config.toml
model = "multi-label audio tagger"
norm_position = "sandwich"
layers = 8
grad_clip = 1.0
steps = 22600
lr_schedule = "wsd_sqrt"
warmup_steps = 2260
Rows from block 2 of a small multi-label audio tagger, named by matrix and row number. Rows with one number belong to one neuron. Each number is 50 + 12 x the weight over its row's rms, rounded and kept within 0 to 99. All counts start at 0.
After each neuron's rows are labels from the 100 clips, of 14976, where the neuron reaches its highest value: "peak on" is the class under the peak. Only what is clearly more common there than usual is listed. The data: tunes sung on syllables by a formant synthesiser.
# fc1: MLP up (model.blocks.2.mlp.fc1.weight, 640x160), inputs 0-159
# fc2: MLP down (model.blocks.2.mlp.fc2.weight, 160x640, transposed), outputs 0-159

fc1.384:31 36 38 53 42 47 34 37 29 41 57 45 53 32 50 26 32 81 58 29 38 56 38 40 44 54 45 43 37 65 52 35 57 48 63 50 53 59 42 52 51 46 48 61 40 31 70 56 64 49 59 51 47 60 32 22 30 50 60 27 44 71 49 45 58 70 43 71 57 56 31 28 42 41 40 42 42 58 42 54 36 56 46 39 45 55 47 46 69 52 40 30 35 26 56 44 71 45 46 63 49 55 60 33 43 49 43 49 66 41 47 33 70 71 47 54 43 68 52 48 45 46 35 57 43 48 46 29 36 68 49 67 37 49 20 47 49 74 61 36 44 53 49 43 72 48 49 46 52 43 58 61 48 74 48 54 63 49 44 59
fc2.384:45 24 23 72 54 46 48 41 60 70 45 32 57 24 47 56 38 54 53 52 45 55 51 83 61 39 38 55 51 57 36 47 53 56 66 52 48 43 57 50 51 64 73 54 50 57 50 47 48 58 61 38 72 66 52 46 58 44 55 55 42 47 56 39 36 77 64 53 44 50 37 38 36 42 55 62 58 35 58 35 41 55 47 56 42 39 56 47 56 54 37 81 55 52 44 46 60 45 66 70 76 58 47 57 74 63 63 43 55 42 38 39 74 39 43 57 37 45 47 64 57 61 31 58 66 72 69 63 55 87 47 52 33 44 38 54 66 44 54 61 49 53 61 43 39 65 55 38 55 57 22 41 52 51 49 30 50 45 49 32
peak on: /u/

fc1.354:65 54 40 70 59 62 42 37 43 66 47 71 50 48 46 46 38 35 32 55 50 62 54 19 44 57 54 42 38 27 54 56 35 70 44 73 49 39 42 47 41 29 51 43 42 64 39 53 44 58 51 40 51 48 53 51 64 49 27 50 46 30 59 64 88 69 73 61 66 44 53 68 48 31 28 49 38 57 75 55 41 63 46 48 51 49 54 47 42 59 58 30 37 56 42 64 43 44 43 45 43 43 59 60 53 45 34 45 37 62 44 45 33 41 33 37 46 57 71 59 48 47 64 48 59 53 51 46 58 51 53 40 39 33 87 46 66 48 36 25 71 38 39 39 49 50 60 50 41 52 53 55 61 43 47 48 68 24 50 46
fc2.354:39 43 83 62 38 44 40 37 44 50 36 49 47 48 30 63 45 56 66 43 53 71 31 19 39 54 47 56 39 57 58 45 52 39 46 37 43 52 50 57 46 54 49 37 50 47 53 48 62 52 37 66 58 66 73 48 43 45 13 42 42 63 49 60 66 49 57 50 35 58 47 61 58 57 54 55 35 57 52 23 42 60 71 51 56 45 50 33 51 42 71 63 63 23 45 58 50 39 49 55 51 74 51 72 71 57 65 73 53 48 43 72 43 49 63 39 44 45 47 43 50 42 53 65 42 41 54 52 43 43 79 52 55 54 32 40 36 58 61 74 45 60 69 56 44 71 32 33 39 73 34 66 54 64 57 47 59 55 61 54
peak on: silence

fc1.438:50 47 69 44 40 39 56 27 57 52 54 49 49 59 36 49 47 49 59 64 58 72 62 37 58 49 41 48 52 81 54 55 49 57 64 53 47 52 56 64 54 52 77 45 67 49 50 49 64 80 69 36 35 52 23 56 44 57 66 30 40 34 41 48 50 74 52 43 38 45 59 56 57 53 52 70 34 51 45 48 45 41 49 66 48 44 31 38 41 55 48 57 40 39 60 70 57 38 23 44 43 55 71 11 54 42 23 44 51 53 13 75 63 39 45 46 52 46 40 27 51 43 54 47 56 42 64 33 44 30 58 53 40 34 44 35 42 40 43 34 43 40 44 45 42 56 61 51 57 43 56 49 43 57 59 29 44 56 47 55
fc2.438:36 24 40 24 52 40 46 47 65 56 37 46 57 38 62 27 47 56 62 68 46 62 60 56 53 82 65 41 41 77 50 69 40 55 40 63 45 51 60 61 56 68 43 32 56 51 55 35 49 43 52 16 53 51 53 43 61 58 60 42 36 55 51 35 76 56 61 47 49 37 44 56 44 61 39 58 44 58 49 66 45 49 67 22 47 68 53 45 55 49 39 66 49 62 56 57 50 64 41 70 70 63 37 41 57 42 38 33 42 53 33 51 71 65 32 37 54 50 59 48 36 62 47 54 55 37 28 54 60 39 54 39 45 43 72 42 62 63 45 50 61 49 49 66 31 33 54 57 61 63 49 72 31 55 47 58 37 72 54 40
peak on: /ɑ/

fc1.199:54 44 49 62 69 39 40 42 48 52 49 43 48 60 71 81 45 46 56 53 45 55 29 49 14 55 32 47 61 48 42 72 45 54 66 44 55 42 44 48 34 59 47 55 62 63 59 43 61 32 33 57 33 46 58 43 45 70 44 45 41 38 59 49 53 63 47 51 35 68 50 64 35 35 64 41 46 54 43 23 41 52 56 60 51 49 31 60 38 59 60 47 51 46 22 75 46 66 38 68 52 23 51 53 51 62 42 33 41 55 51 58 51 73 65 57 39 52 35 37 63 60 59 34 49 40 71 54 63 36 55 49 53 53 58 42 43 38 38 72 59 58 37 44 73 52 25 25 47 41 49 41 44 32 68 41 37 35 38 53
fc2.199:35 47 73 49 29 68 46 58 54 76 81 48 48 61 51 30 41 43 49 27 39 44 45 32 42 41 48 48 53 39 51 64 54 66 44 48 46 51 70 47 29 59 62 57 47 47 27 35 62 49 51 52 76 58 52 40 38 49 53 45 34 55 37 70 29 56 45 60 23 56 26 64 41 62 65 59 46 41 41 54 37 49 36 29 54 72 47 62 53 53 49 33 61 54 54 38 37 51 60 72 57 47 38 43 33 34 40 54 53 51 56 72 52 51 72 64 58 49 63 44 38 78 49 40 56 43 70 57 55 44 66 57 68 41 30 47 60 24 41 49 50 49 49 58 68 55 49 61 52 52 61 27 52 36 45 63 52 40 51 45
peak on: /i/; /u/

fc1.622:45 51 43 43 74 47 61 40 52 42 58 44 37 59 31 48 54 25 51 59 33 53 68 46 41 42 32 48 46 29 31 46 50 45 40 67 41 68 38 59 64 59 50 55 61 31 32 59 45 37 65 55 49 53 37 48 36 52 64 47 25 51 48 26 42 48 56 52 36 26 65 46 35 41 61 45 76 64 39 16 53 52 50 43 37 45 28 70 81 53 58 41 75 44 68 46 40 29 42 53 59 50 35 45 45 55 52 81 41 41 61 53 71 49 39 37 44 33 50 56 61 46 49 61 61 39 40 22 48 33 39 31 35 36 51 43 53 49 36 45 55 48 50 38 55 59 50 57 50 36 65 37 56 48 50 36 54 56 51 49
fc2.622:59 42 41 50 59 30 48 50 60 63 79 49 42 56 34 65 46 54 53 39 50 45 53 50 48 51 57 55 59 63 44 33 64 26 58 48 45 60 58 54 54 55 51 64 45 46 39 72 57 44 39 42 48 52 67 69 63 43 53 46 73 77 66 74 60 41 51 40 63 43 26 65 56 33 28 44 38 31 55 48 56 58 49 38 72 64 62 50 53 56 39 59 34 52 38 58 76 39 69 55 29 31 46 50 49 50 57 54 60 56 43 64 43 60 47 48 30 50 35 50 58 77 61 52 26 65 50 71 64 44 40 82 68 61 40 70 35 64 65 72 52 46 46 49 57 41 53 62 46 60 58 55 43 58 47 55 52 51 63 27
peak on: /u/

fc1.501:49 35 60 45 68 39 59 66 46 57 43 33 56 60 47 39 43 60 65 55 55 50 82 46 62 43 30 58 55 52 52 56 49 80 49 57 61 39 47 58 64 36 58 54 45 38 44 45 61 67 70 67 48 52 68 48 67 42 67 51 33 35 51 50 41 73 65 38 66 55 59 51 42 63 61 69 50 46 45 60 58 74 40 48 50 73 60 44 32 37 42 34 41 58 59 45 42 52 34 27 34 61 31 23 44 39 60 49 40 43 55 43 52 45 37 36 49 46 43 41 52 19 57 57 58 63 66 76 69 53 53 41 32 37 60 45 50 58 46 61 33 50 31 52 34 60 70 69 46 47 44 36 62 57 51 26 50 45 47 61
fc2.501:54 57 51 61 89 67 54 62 49 33 57 52 47 46 45 54 38 42 43 87 47 38 58 68 55 52 67 60 56 60 42 44 37 68 36 60 52 65 73 47 72 41 61 55 33 44 60 44 56 40 49 65 56 42 54 42 29 36 63 53 45 72 46 34 53 57 69 65 56 28 32 51 62 26 48 68 82 70 65 41 54 46 54 39 73 59 80 53 75 49 56 58 57 63 44 37 61 57 40 60 62 56 50 45 49 48 45 53 62 34 63 59 60 54 61 64 43 44 48 57 49 68 49 51 55 23 44 30 45 29 37 58 43 46 46 48 45 55 55 43 69 55 47 41 42 57 57 55 60 52 57 49 43 44 47 44 41 61 61 57
peak on: /i/

fc1.337:61 54 46 33 51 42 42 46 54 61 47 41 41 42 68 56 44 33 54 23 74 47 51 55 69 23 63 69 62 53 18 30 44 26 39 43 66 47 33 59 33 60 53 64 56 54 64 55 45 63 37 48 32 35 40 61 60 74 43 32 68 43 61 60 34 55 41 59 54 58 46 49 48 61 28 62 61 40 49 54 40 36 46 54 54 26 38 56 56 39 45 58 47 43 43 62 35 46 52 49 52 64 70 52 51 66 56 50 48 42 51 34 57 48 39 66 51 57 60 43 64 52 41 61 61 40 61 46 36 77 43 60 35 64 73 49 44 59 60 55 47 55 62 74 64 61 33 49 66 48 48 42 19 49 57 49 55 58 73 44
fc2.337:60 50 64 22 46 70 60 54 79 46 52 56 71 51 23 56 44 54 43 67 52 43 54 66 59 00 68 70 60 59 40 40 63 60 44 51 56 21 56 53 51 45 49 33 52 59 41 45 45 50 55 55 48 55 41 46 54 49 72 71 50 56 72 50 60 46 43 63 70 41 53 47 60 67 55 40 58 38 61 50 58 49 54 45 50 45 31 65 35 53 65 32 37 33 58 49 61 61 43 57 50 48 78 60 53 62 64 50 61 49 42 61 67 52 52 35 43 37 48 44 43 44 42 37 45 50 53 66 64 52 51 41 68 49 50 54 48 39 64 51 38 53 57 80 55 74 41 54 56 48 57 38 70 42 53 36 35 48 54 38
peak on: /o/

fc1.128:57 57 47 61 73 75 55 31 57 49 37 57 50 44 66 55 45 20 47 27 59 36 37 49 53 59 52 47 32 53 41 57 45 56 49 65 47 24 51 48 58 66 50 54 40 27 37 55 51 67 55 58 52 64 57 28 44 47 60 37 37 41 40 38 66 47 60 44 55 39 57 50 46 42 41 61 62 46 50 57 62 53 26 58 45 34 60 67 34 35 50 46 21 55 64 43 35 49 57 60 53 57 35 51 50 64 35 76 45 42 34 60 62 57 42 66 49 40 50 31 25 55 47 43 32 46 33 61 50 51 36 45 61 59 45 50 33 17 67 58 28 46 57 32 35 50 34 38 47 40 61 58 40 62 65 46 27 67 39 51
fc2.128:54 40 57 33 51 42 20 40 44 71 65 52 65 64 47 61 41 57 58 36 55 56 52 43 42 53 47 52 58 49 69 78 51 65 60 31 25 68 38 34 52 57 52 64 69 47 47 52 44 35 55 38 41 53 47 55 52 48 46 48 56 39 71 61 48 44 49 49 66 54 31 51 56 46 58 51 64 72 43 31 65 56 07 37 47 60 32 55 49 51 41 48 58 41 48 52 48 60 51 49 36 43 70 47 38 17 52 69 55 53 75 63 57 62 61 62 54 58 42 53 60 48 51 62 62 53 52 59 68 54 41 45 66 51 86 47 60 76 40 55 46 37 36 44 62 40 55 57 56 37 56 42 68 42 46 77 60 57 49 64
peak on: /i/

fc1.309:41 61 56 50 58 30 50 36 59 53 40 27 41 36 45 47 59 34 31 49 21 66 34 39 55 32 35 56 41 39 47 37 42 44 54 62 54 45 58 46 48 30 65 43 32 49 43 55 42 51 50 51 52 63 50 53 39 55 33 62 55 37 66 49 69 40 64 85 51 38 63 42 39 65 80 42 46 40 58 46 57 64 28 66 62 48 68 37 38 34 53 62 53 47 45 45 53 61 77 28 46 62 63 80 34 33 53 49 38 47 51 28 62 50 56 41 55 41 68 63 37 43 44 49 48 61 43 51 39 55 19 37 45 38 49 53 58 45 69 49 49 62 41 51 50 43 33 51 56 66 45 36 61 49 43 32 42 29 42 56
fc2.309:51 75 37 53 37 59 42 61 41 78 58 55 57 61 51 55 74 43 53 52 47 68 36 71 48 35 65 39 38 38 52 21 45 69 44 63 48 08 64 78 38 38 61 58 53 46 65 51 62 29 45 45 50 52 60 58 57 41 73 45 53 99 67 56 51 44 43 53 44 36 48 41 50 43 45 43 45 52 51 33 58 67 39 54 65 53 48 60 48 52 49 56 36 45 44 45 51 80 57 54 65 52 62 55 59 40 45 37 35 47 61 46 49 42 42 59 57 46 53 47 58 18 40 53 44 63 63 49 49 53 65 45 53 38 65 45 50 52 60 44 55 40 38 50 32 43 52 59 53 51 44 60 49 39 43 54 49 74 56 49
peak on: /o/

fc1.147:64 59 64 99 42 48 70 41 26 52 52 41 46 53 60 34 54 48 31 32 52 47 62 57 49 45 37 46 68 43 30 48 61 35 54 61 32 45 60 52 47 55 49 62 46 54 44 52 41 47 39 51 51 43 52 41 49 42 50 42 50 51 77 49 41 38 74 61 50 27 58 64 68 59 51 35 55 44 43 52 51 34 39 34 55 24 48 55 41 53 55 40 41 45 45 68 49 53 43 41 63 69 25 40 45 50 44 36 31 22 36 50 63 52 55 37 50 86 48 44 52 50 43 33 48 49 54 44 36 34 48 49 52 37 47 41 51 42 36 44 43 47 45 50 41 58 42 58 30 59 45 47 46 54 37 51 58 53 02 38
fc2.147:44 64 30 71 49 44 80 62 12 49 64 57 45 40 40 75 61 66 67 48 54 49 56 43 50 42 63 62 65 67 40 57 29 41 51 44 60 31 46 43 54 52 59 04 47 52 62 48 64 61 50 63 75 63 42 48 58 51 49 50 33 26 74 51 42 61 45 31 41 33 57 62 51 45 60 53 50 45 54 36 62 53 48 50 46 81 40 52 58 45 56 35 65 54 56 62 47 44 62 41 52 47 80 58 39 56 53 59 84 49 66 41 53 55 58 54 35 47 50 45 53 67 48 45 34 55 43 50 37 58 56 56 49 49 55 65 28 54 59 39 54 44 40 50 62 48 47 61 51 48 36 48 52 44 42 68 44 47 32 51
peak on: /i/

fc1.61:43 52 34 46 69 43 59 43 57 45 41 46 56 50 46 44 47 49 47 48 34 46 54 22 51 36 43 43 53 61 51 35 44 51 57 27 56 64 52 52 69 56 56 51 22 62 43 44 48 56 33 43 52 39 58 51 67 57 38 61 56 62 65 32 41 43 56 45 51 61 72 39 63 47 43 70 23 58 44 56 54 50 37 37 34 49 44 40 33 68 40 34 53 46 58 62 51 48 42 29 39 36 54 37 72 44 53 44 60 58 67 55 83 61 44 38 49 31 51 39 35 36 70 32 38 51 38 35 70 58 55 44 64 71 42 37 53 56 14 62 39 61 63 67 46 59 46 49 34 68 46 73 42 49 51 22 66 49 57 64
fc2.61:37 52 37 29 47 47 34 48 48 72 40 54 56 56 39 69 71 40 74 63 59 68 36 82 59 55 54 42 31 41 46 37 33 39 54 38 36 54 58 75 51 55 67 35 59 43 47 30 46 57 45 49 41 54 37 41 46 46 32 70 43 76 64 49 43 46 38 56 49 53 49 62 44 51 59 38 28 41 70 44 50 52 85 54 58 47 62 62 43 46 30 65 57 59 62 38 58 15 63 60 48 48 57 71 63 55 46 49 40 36 63 61 54 49 63 38 62 40 71 59 68 49 39 59 58 60 45 57 55 61 45 52 64 34 35 33 47 57 40 53 50 41 44 53 48 36 50 51 40 41 43 70 47 35 61 45 49 53 40 76
peak on: /ɑ/

fc1.401:40 44 45 30 66 41 65 38 41 60 54 65 59 45 56 49 64 51 56 50 49 54 72 51 71 41 51 62 38 58 73 61 58 61 44 69 45 41 52 59 48 57 72 30 68 50 60 61 42 48 51 77 50 52 56 62 50 45 38 33 32 57 42 74 34 39 45 30 60 48 56 65 40 21 71 63 52 56 63 47 54 60 41 54 34 52 28 59 43 51 63 33 49 58 53 47 49 59 42 62 48 51 36 67 67 37 47 29 54 60 67 59 41 33 46 44 56 57 78 58 20 38 55 41 63 31 63 64 50 39 24 52 62 43 56 60 48 46 31 41 54 33 60 52 57 52 41 67 51 62 63 66 53 68 54 43 46 73 57 56
fc2.401:53 77 24 65 44 60 38 71 45 46 44 50 34 63 49 50 42 52 39 49 42 39 74 50 49 59 45 38 29 51 66 42 41 48 47 30 21 50 28 33 50 51 30 45 44 61 70 34 50 45 51 51 61 57 38 58 54 43 53 53 46 44 41 37 44 33 77 56 44 62 59 58 61 59 34 67 21 41 43 50 49 47 66 68 44 71 52 62 56 39 25 48 52 37 62 57 42 38 57 36 53 42 54 39 46 49 52 48 40 37 46 46 31 49 49 22 52 45 33 60 70 37 26 63 45 45 45 39 47 31 55 43 48 44 56 55 22 53 31 26 54 73 59 43 37 62 34 50 53 55 70 33 58 44 46 51 58 51 63 48
peak on: silence

fc1.91:38 57 46 63 65 61 54 37 39 64 52 48 33 34 70 62 28 52 47 42 39 43 55 42 31 64 46 63 43 46 75 70 44 54 44 59 63 35 40 42 57 55 54 65 43 44 53 55 59 41 44 34 63 64 40 46 53 46 57 33 54 68 40 44 48 42 57 55 64 43 46 42 28 59 39 45 44 48 49 51 29 63 33 62 56 63 50 47 54 57 46 49 60 45 37 54 41 37 40 53 40 32 14 39 25 42 45 37 41 47 34 58 57 39 21 65 61 60 54 43 55 27 41 64 38 37 49 73 61 62 49 52 58 43 33 58 55 34 50 28 32 61 46 43 39 40 20 41 31 70 58 49 42 27 39 55 62 65 34 63
fc2.91:57 71 46 76 62 13 40 36 59 51 53 54 39 54 49 58 55 50 63 51 58 44 51 57 67 31 43 52 35 56 66 34 45 48 42 49 47 62 66 40 55 64 36 49 61 58 55 52 58 63 69 33 41 64 58 53 42 39 56 48 52 71 72 54 37 51 47 58 52 46 52 57 47 72 58 53 65 41 61 28 64 39 61 58 65 43 51 85 41 52 41 52 61 63 73 52 52 32 63 33 40 35 52 52 44 53 43 43 75 53 72 51 58 48 65 73 59 51 38 58 45 61 40 43 39 44 44 47 41 71 44 51 63 74 64 49 28 45 64 57 53 56 56 64 57 70 73 50 62 32 49 59 57 51 53 45 65 83 52 54
peak on: /i/

fc1.542:51 49 07 33 53 24 31 57 53 56 40 47 54 67 55 56 65 47 52 52 99 47 53 53 55 59 56 53 54 43 53 30 44 56 50 47 35 66 28 70 47 51 64 45 73 49 42 63 78 58 43 44 61 52 39 49 58 40 46 52 41 55 23 48 37 48 59 43 57 34 53 44 57 49 52 54 59 58 46 54 35 43 48 44 47 49 56 52 48 31 50 43 52 39 47 68 56 49 51 41 51 55 51 78 60 42 55 43 56 44 33 54 54 68 55 51 64 60 63 45 43 48 31 56 49 31 58 45 34 44 54 50 27 51 34 53 49 51 51 62 69 40 55 60 36 57 48 35 47 41 52 48 71 59 50 54 70 54 62 50
fc2.542:50 39 49 23 53 51 45 45 51 62 68 45 62 56 19 75 79 58 49 42 17 59 46 55 44 47 63 61 45 82 66 46 40 29 44 75 62 41 54 45 45 60 59 44 63 47 43 41 86 52 53 39 44 47 64 49 47 53 58 42 54 53 71 50 57 57 60 65 47 47 73 42 44 51 50 31 35 50 48 50 26 44 54 60 50 35 55 44 56 45 57 64 57 60 59 65 54 33 54 70 57 40 41 53 58 45 49 40 37 53 54 67 16 62 40 29 41 63 46 47 54 65 27 55 56 58 41 59 51 63 69 46 40 56 49 41 44 43 42 49 47 53 36 47 59 43 44 61 45 66 42 46 75 62 58 59 26 45 43 51
peak on: /ɑ/

fc1.143:65 54 36 53 34 48 48 55 54 50 51 56 61 50 67 68 73 64 28 48 43 58 45 71 63 50 57 59 49 35 23 67 54 59 43 64 53 65 40 55 38 49 33 51 52 67 56 58 50 76 60 60 45 65 47 41 54 38 49 33 87 49 72 61 67 52 40 33 57 75 56 46 52 35 54 63 49 69 60 42 47 56 42 56 59 45 67 45 58 69 49 61 41 21 52 58 46 51 48 52 56 56 18 48 49 48 43 44 53 68 74 79 44 50 28 52 60 53 50 44 74 36 43 27 58 45 46 53 61 50 54 39 46 45 64 57 40 54 61 29 52 58 58 58 46 58 66 57 60 58 37 47 24 53 61 40 39 56 33 36
fc2.143:55 44 46 45 34 50 58 62 66 50 62 58 44 53 60 44 37 53 54 53 56 65 55 37 53 29 29 41 42 63 83 52 71 52 59 51 36 44 60 52 44 23 47 37 66 26 53 42 71 47 57 53 34 46 57 46 63 53 52 38 41 38 44 50 49 57 56 57 53 40 66 52 62 55 28 43 83 44 62 38 54 61 66 42 48 42 52 53 38 64 52 54 62 30 45 67 53 54 52 55 47 67 59 34 54 65 24 48 66 40 47 61 44 21 60 60 85 38 45 46 37 59 46 32 59 23 35 55 65 31 58 64 39 44 44 54 66 29 53 51 58 36 36 32 63 58 67 49 25 46 51 41 62 44 46 56 55 44 48 57
peak on: /i/

fc1.616:42 35 41 56 40 53 64 54 26 37 54 55 31 66 51 52 52 32 36 50 52 62 61 61 63 47 49 26 75 66 58 59 67 36 35 54 22 38 61 39 57 53 58 58 58 35 47 33 46 70 49 54 53 35 50 58 76 24 44 58 45 54 48 35 55 71 47 53 62 51 53 52 41 41 35 66 59 43 52 53 32 48 52 49 55 42 28 68 31 36 46 46 42 32 49 63 46 47 50 54 56 60 59 54 24 56 52 43 36 40 38 50 43 41 45 69 53 52 67 38 21 42 35 32 43 61 52 71 64 41 51 42 41 62 62 28 53 61 48 55 62 50 40 60 65 63 58 61 57 19 39 40 27 60 62 58 67 45 39 46
fc2.616:52 68 58 58 54 97 35 43 27 60 77 47 70 56 63 51 51 47 46 44 42 61 67 55 66 55 34 54 56 30 61 40 38 68 57 47 66 51 56 66 54 41 48 60 29 44 56 56 48 52 64 63 54 53 37 62 65 57 50 54 70 46 54 66 45 50 47 62 63 40 71 45 45 47 44 62 44 62 58 61 49 74 78 53 56 43 41 71 65 51 43 26 51 55 46 48 46 46 62 36 53 55 26 58 68 64 50 76 75 62 67 59 36 57 73 58 48 62 54 48 53 37 51 49 45 40 56 44 58 67 57 50 63 64 29 62 51 34 72 36 46 59 47 44 46 46 59 35 54 33 43 49 59 43 49 66 41 46 60 44
peak on: /i/

fc1.403:45 46 43 51 46 52 62 51 39 50 53 40 45 46 62 52 62 68 45 59 43 59 55 44 49 60 32 42 44 47 45 55 50 56 52 47 44 61 60 46 61 55 46 51 38 44 18 40 48 63 57 60 48 57 74 48 57 36 31 27 53 41 42 51 43 62 48 56 69 41 20 42 55 49 67 32 53 37 34 31 28 26 41 45 57 52 59 65 69 56 48 26 51 72 60 47 66 56 45 35 48 49 49 46 31 53 42 51 70 35 30 29 32 47 50 40 31 32 57 49 49 60 32 36 63 55 38 48 61 76 32 49 71 38 50 58 65 76 48 56 63 41 76 52 73 60 55 51 44 61 54 38 46 56 47 33 70 40 69 67
fc2.403:52 24 58 59 56 73 41 52 56 35 49 47 82 45 50 64 61 49 72 64 63 48 72 47 50 47 43 26 48 62 30 53 50 47 47 54 57 57 58 59 35 63 57 49 49 31 61 28 56 59 47 41 61 45 59 69 44 35 55 52 57 59 66 43 69 64 51 50 51 36 48 47 31 61 37 42 46 49 45 47 64 82 26 52 48 53 19 45 24 63 75 59 49 56 66 36 52 67 26 55 49 37 63 51 50 52 52 48 32 42 55 37 57 44 28 57 34 37 72 53 61 69 53 58 52 50 52 54 43 78 37 68 33 48 62 48 62 63 47 52 51 54 51 46 68 30 34 65 55 58 38 58 59 47 50 52 57 40 47 40
peak on: /u/

fc1.503:35 57 50 41 50 64 36 44 64 69 49 49 52 57 65 38 35 51 48 64 50 46 45 52 34 49 39 38 53 63 54 32 40 67 56 68 40 61 54 40 78 64 45 46 40 48 53 31 48 60 29 36 51 52 44 79 46 41 48 52 55 45 52 41 49 55 69 66 34 34 66 38 55 48 62 64 44 47 28 51 45 37 50 60 28 62 55 33 47 50 39 56 65 43 60 64 54 74 43 44 57 63 64 35 59 18 53 20 43 33 56 55 38 60 34 60 30 55 46 44 43 77 82 62 60 29 66 56 34 26 55 46 42 54 39 48 49 55 39 42 62 49 33 68 46 58 46 52 35 55 45 41 45 48 45 40 65 33 49 42
fc2.503:47 57 61 67 43 64 50 72 48 63 53 44 35 31 44 58 69 30 57 42 48 61 51 43 69 61 61 36 43 63 53 20 57 49 46 54 59 47 62 54 47 42 51 61 49 66 34 44 46 47 64 62 43 33 47 52 49 59 48 68 40 96 66 45 56 70 51 41 56 60 43 34 57 68 61 24 67 39 53 38 46 44 19 34 49 42 37 57 58 59 33 54 69 44 65 60 51 57 77 64 43 50 43 29 62 52 57 54 58 52 70 51 40 54 40 54 52 64 60 50 77 69 40 52 46 70 54 77 58 53 39 34 61 45 35 44 52 49 39 67 64 47 33 53 56 41 46 74 46 51 46 39 46 58 52 46 43 58 55 52
peak on: /o/

fc1.477:70 39 49 48 43 42 53 47 37 59 50 52 51 40 55 60 50 52 59 26 54 57 23 38 41 46 51 33 45 51 53 59 54 19 55 66 58 44 50 56 31 57 44 42 39 53 46 50 41 44 69 31 44 42 48 53 50 57 57 34 45 35 44 74 51 62 49 74 53 46 54 46 45 44 32 73 41 44 33 22 50 52 55 46 39 38 60 33 50 56 41 54 46 38 59 42 58 89 73 35 37 27 55 51 47 49 51 38 34 48 70 57 65 42 46 64 77 40 54 29 41 51 62 53 57 35 37 51 48 36 65 24 13 72 44 53 44 31 39 46 58 43 48 56 60 45 39 53 59 38 38 63 59 46 62 39 48 52 47 32
fc2.477:38 56 58 46 44 62 48 46 56 63 47 57 58 59 49 54 56 81 44 71 52 51 41 62 71 41 45 28 60 59 48 39 57 70 49 46 47 52 52 53 40 50 61 40 58 58 58 82 47 41 58 52 49 55 40 43 62 57 30 57 42 54 36 72 54 48 51 59 64 21 39 48 52 56 84 58 55 32 38 35 51 13 58 46 67 52 61 49 59 59 44 63 64 51 59 49 63 48 29 47 70 43 47 58 47 37 45 57 58 62 58 38 58 51 62 53 62 63 41 74 30 56 49 86 42 52 36 62 47 63 48 41 61 72 47 47 48 48 50 34 59 64 66 43 23 47 63 56 67 49 72 66 55 73 52 42 48 52 53 37
peak on: /ɑ/

fc1.75:43 44 43 57 48 40 32 42 54 48 54 38 47 50 37 53 25 49 47 29 57 57 44 48 62 52 66 51 65 62 63 75 74 48 48 48 40 51 39 60 46 48 36 54 61 38 61 57 50 46 68 59 56 33 45 77 77 28 40 55 55 56 52 64 53 48 49 68 32 64 48 58 61 59 53 55 68 74 55 46 66 45 43 75 64 49 37 36 35 37 65 59 47 57 52 61 60 52 42 46 59 74 42 34 34 61 47 41 47 78 28 58 24 46 36 40 84 58 64 80 43 48 53 54 61 48 51 63 50 55 47 54 42 27 57 45 66 52 31 60 54 47 43 47 67 53 45 55 35 41 52 56 51 83 50 54 47 56 61 54
fc2.75:46 49 53 48 62 58 48 50 51 72 33 49 51 51 65 47 61 47 75 37 42 43 21 56 37 56 67 42 37 51 38 41 39 65 57 48 46 52 52 67 54 55 59 55 53 53 22 42 29 73 44 59 58 38 61 38 46 53 62 47 66 41 60 50 60 47 48 54 73 61 75 37 48 60 35 58 17 52 50 48 27 61 69 65 57 46 61 49 45 42 73 57 55 57 41 43 35 50 44 61 39 56 50 59 47 59 59 64 42 35 73 43 60 47 65 38 43 65 56 58 68 70 61 58 44 66 45 74 46 63 39 37 90 62 29 48 38 46 64 35 59 31 54 40 41 54 55 48 40 59 52 43 64 34 59 50 34 58 59 59
peak on: /u/